A small sound classifier, trained from scratch: adamw at rate 0.002.
Rows from block 2 of a small sound classifier, named by matrix and row number. Rows with one number belong to one neuron. Each number is 500 + 25 x the weight over its row's rms, rounded and kept within 0 to 999. All counts start at 0. Numbers have three digits each. After the name is the row's rms in percent of the matrix's.
After each neuron's rows are labels from the 100 clips, of 14848, where the neuron reaches its highest value: "lies over" is the class under the peak; "strongest on" is what is common among them. Only what is clearly more common there than usual is listed. The data: single English command words and digits, spoken by a formant synthesiser in many voices.
# fc1: first MLP up (model.blocks.2.ff1.fc1.weight, 768x256), inputs 0-127
# fc2: first MLP down (model.blocks.2.ff1.fc2.weight, 256x768, transposed), outputs 0-127

fc1.8 032:482471531559498473479514541515459500503497510521483502565509474530556533484487488458492515503534535444515512468493499461462493552503520480477497468493544462541492503503493478547529479518514470488526539457481524499492545495522480502505484518461466515473554492481524478519466494474511520477544499480487501544503495534517498501541467504507545535535493486508535460506477510504497524510475
fc2.8 106:508526502519477501512526491509532474503513523531501492541551481512522546471470482465516508518498533497506493456499517532492500537505508487496511465537556525498491522516478502540520506528501530519568523496487488492462522476501490508479481515504443501491529505501505472517485473484523509488497480468493489522511476489491518501531501476475530585509529490491522513508472495476513491548524
lies over: silence
strongest on: voice: deep voice

fc1.116 027:487493504540501492460509541497465479508506497503488507549493467518559530511499510486467499490554505452508514445506490463447504540508536491488496488467536454513500498502485498540518489518527474477502556486482523497503570503513463509492484548438458496487543503485507496524483505478493501476541503492511501520486480536527494506543479523516552518532488493506527472506464514490492520497457
fc2.116 090:498531491495482511514532489491525460501507514515504485551562485506513553485488488494515510490509531514485489449502521529493496550502510498494509491537565518482493511515481493553515513525499523516560513516485475502451518490495496505463497518512458505495522506512489491516494486506525510482496489462488499501509476478491517505522511505477508594498545500496511496511471498472500493549526
lies over: silence
strongest on: voice: deep voice

fc1.720 037:533523488477380509508533520494536514540542514514553501513482492519525511510485525504489498513529514482503496490500573490480533525499521526523495509478500491489436495499492543481462538528515491526482500502481503439538523490517499530505486515503466501435533501497499509525505484517486468486512499547500496526512493501498512505527487510517491483515472453476519483597519505493493531511496
fc2.720 165:521531504476427512531531509486514496560556484486551517527485524512496533522512494506477521462521515529501493521542562489486545532506506563515491517521518512483473501525509498479460550476520495514488497506506511510540523524484494561472491533498511522451519520524464539521491498541481517511478511535500512498508499510472517502513479512503497490501472515485472469560521502500489515497524
lies over: silence
strongest on: voice: deep voice

fc1.310 041:552541489480407503514535523484539522551548521518545509520476497513521520511476533502490481504544518484509498503509556497493522532502514525521507505473507487481446505494507547471464546518501507523478491506479505462546518494517507533508479511501475499466548510501505517546504481520469471491500496554509478532503506506488516500521487511535492475520449476458505498580541495486498552502500
fc2.310 209:526513490472447499543532524476536501535544488482537502531492516509500546527505483511466527472532518534489496524525557501514522544517514543506482520519536501476459514534501503483472544455525487487482470519499503515533535535468496537470499535485524510482542503538469537542490502533481523509460509530485504497517500520476532506512473513499484472501462528471457485546523502508502530482523
lies over: silence
strongest on: voice: deep voice

fc1.588 039:491521501504526552500470490490506508508546500518543499460450506491524443509485524509521501473486489537519508482510456504525573470502504475511506498537480517468510498510505519481507475481517508474451505504532523483550478497511510556510456496499535452503434518497482485472519476487518482486510471543528499445494490492549463492473512488482449470503535502520484497476452502511511477434485
fc2.588 211:441478476506534518513519509486525494540502504500476475480486480496503462517492469520519472483486506514524499499511483490513529471517535478473481502508550447461531578454495442473503455487507509475482485515478501513515515510512515513483509510472502482518479490520489498468491499491516463529489499508486467481519494521556463479461480497483504500488442541504480517463516497477514477499542
lies over: /s/
strongest on: voice: high voice

fc1.487 042:549539490480413502518528521484531522557550523517548513522480497513520525515477529503488486502540518487508498505512555501496521534494509529519507507471510486482446500503504549471465547514500507513478484509476501463546521497509506533506482509496470500466552512502506514543506477517474472493492499554510480533496505507488518498517487506540491475516452476457504499577543505483498550497502
fc2.487 218:525510489474447496540537518472540502532542489484534504529492515512496547530504483513473524473530519537486502527521556499513519542523525541504482520521538497475455516533503502479473541448527485488478470520502503512535538537464499536466498527485525508491542500536467537548488500531483525509460509534490503496520500521477528511511472512498485471503461534463456487542519498508503528474521
lies over: silence
strongest on: voice: deep voice

fc1.367 042:487513495504532553502463479489491504507536495515544495451449505494518447507486518506523500481480508533519498495513454505529566467499499481502503502535484507471514501493499510495503468485515524470457502501532509479549485502507503548511466483498532454513424511501493488472520480487514482486512474538524509442497507483548464503472519491485465468513552506524495507464447501502504473432482
fc2.367 203:438479478508534511510515506481530500536505502503481480473482475499498462530487476526517471475490506518524494513513483494507525469517544478483490500514539457455527573463496448464502456478501504489473486523485504504524511512506513516475505509478515478521484485526484502465498494489512462532498492519502485469518494519549467481463479494488493493482434541499472521454528495470514489485539
lies over: /s/
strongest on: voice: high voice

fc1.261 045:489512500509529560497465480492499509510543491515542499456449509489519447509487520504532497481484504537522498493513450509531570466501503475507506501535476512476517499499503512495508472482514519478454496503532514483548478496502505553515465486504533455508429518498492486478523477486517486492511474541527508444496506487539472496470524488483462467504540503519488500468451496505504472428481
fc2.261 234:433479467510531524510514503480529504545512498506491487480479482492495468533487478528518478475490513529534496513525474491521535478514538474484487497521540455454532574465494458473501451481501507478468481529481504501526503510501515520478498507484515471513485496526479496471502490484517467526497491521506481462516492516548473484468480489482489487488446540502465508451520493470513489481538
lies over: /s/
strongest on: voice: high voice

fc1.254 035:543541480479406504513543516485547524541546510520548508515471495514524523520474535501484487502544512492502499495501561496485523522509523528533502509477497496480450496498495552467460544520518492522477491512485507455543526500512508532505476519500483498460537507513493513535513475520474468489507487561507489516509499506488518490518491512527486469511457476467499489580533495484499541502499
fc2.254 160:525525491477446496550530528481535496537540488485537508539490514514503546520507494508461522471531524532491488516527560497509521547514504551511475517518526501475453508532501496474469549467528491488489479510491505515528533543479507536477500546484513517481539503541470536540486505537475524498460515525488512500505503515469527497520474515512490477509458527479465471548524501506497532491520
lies over: silence
strongest on: voice: deep voice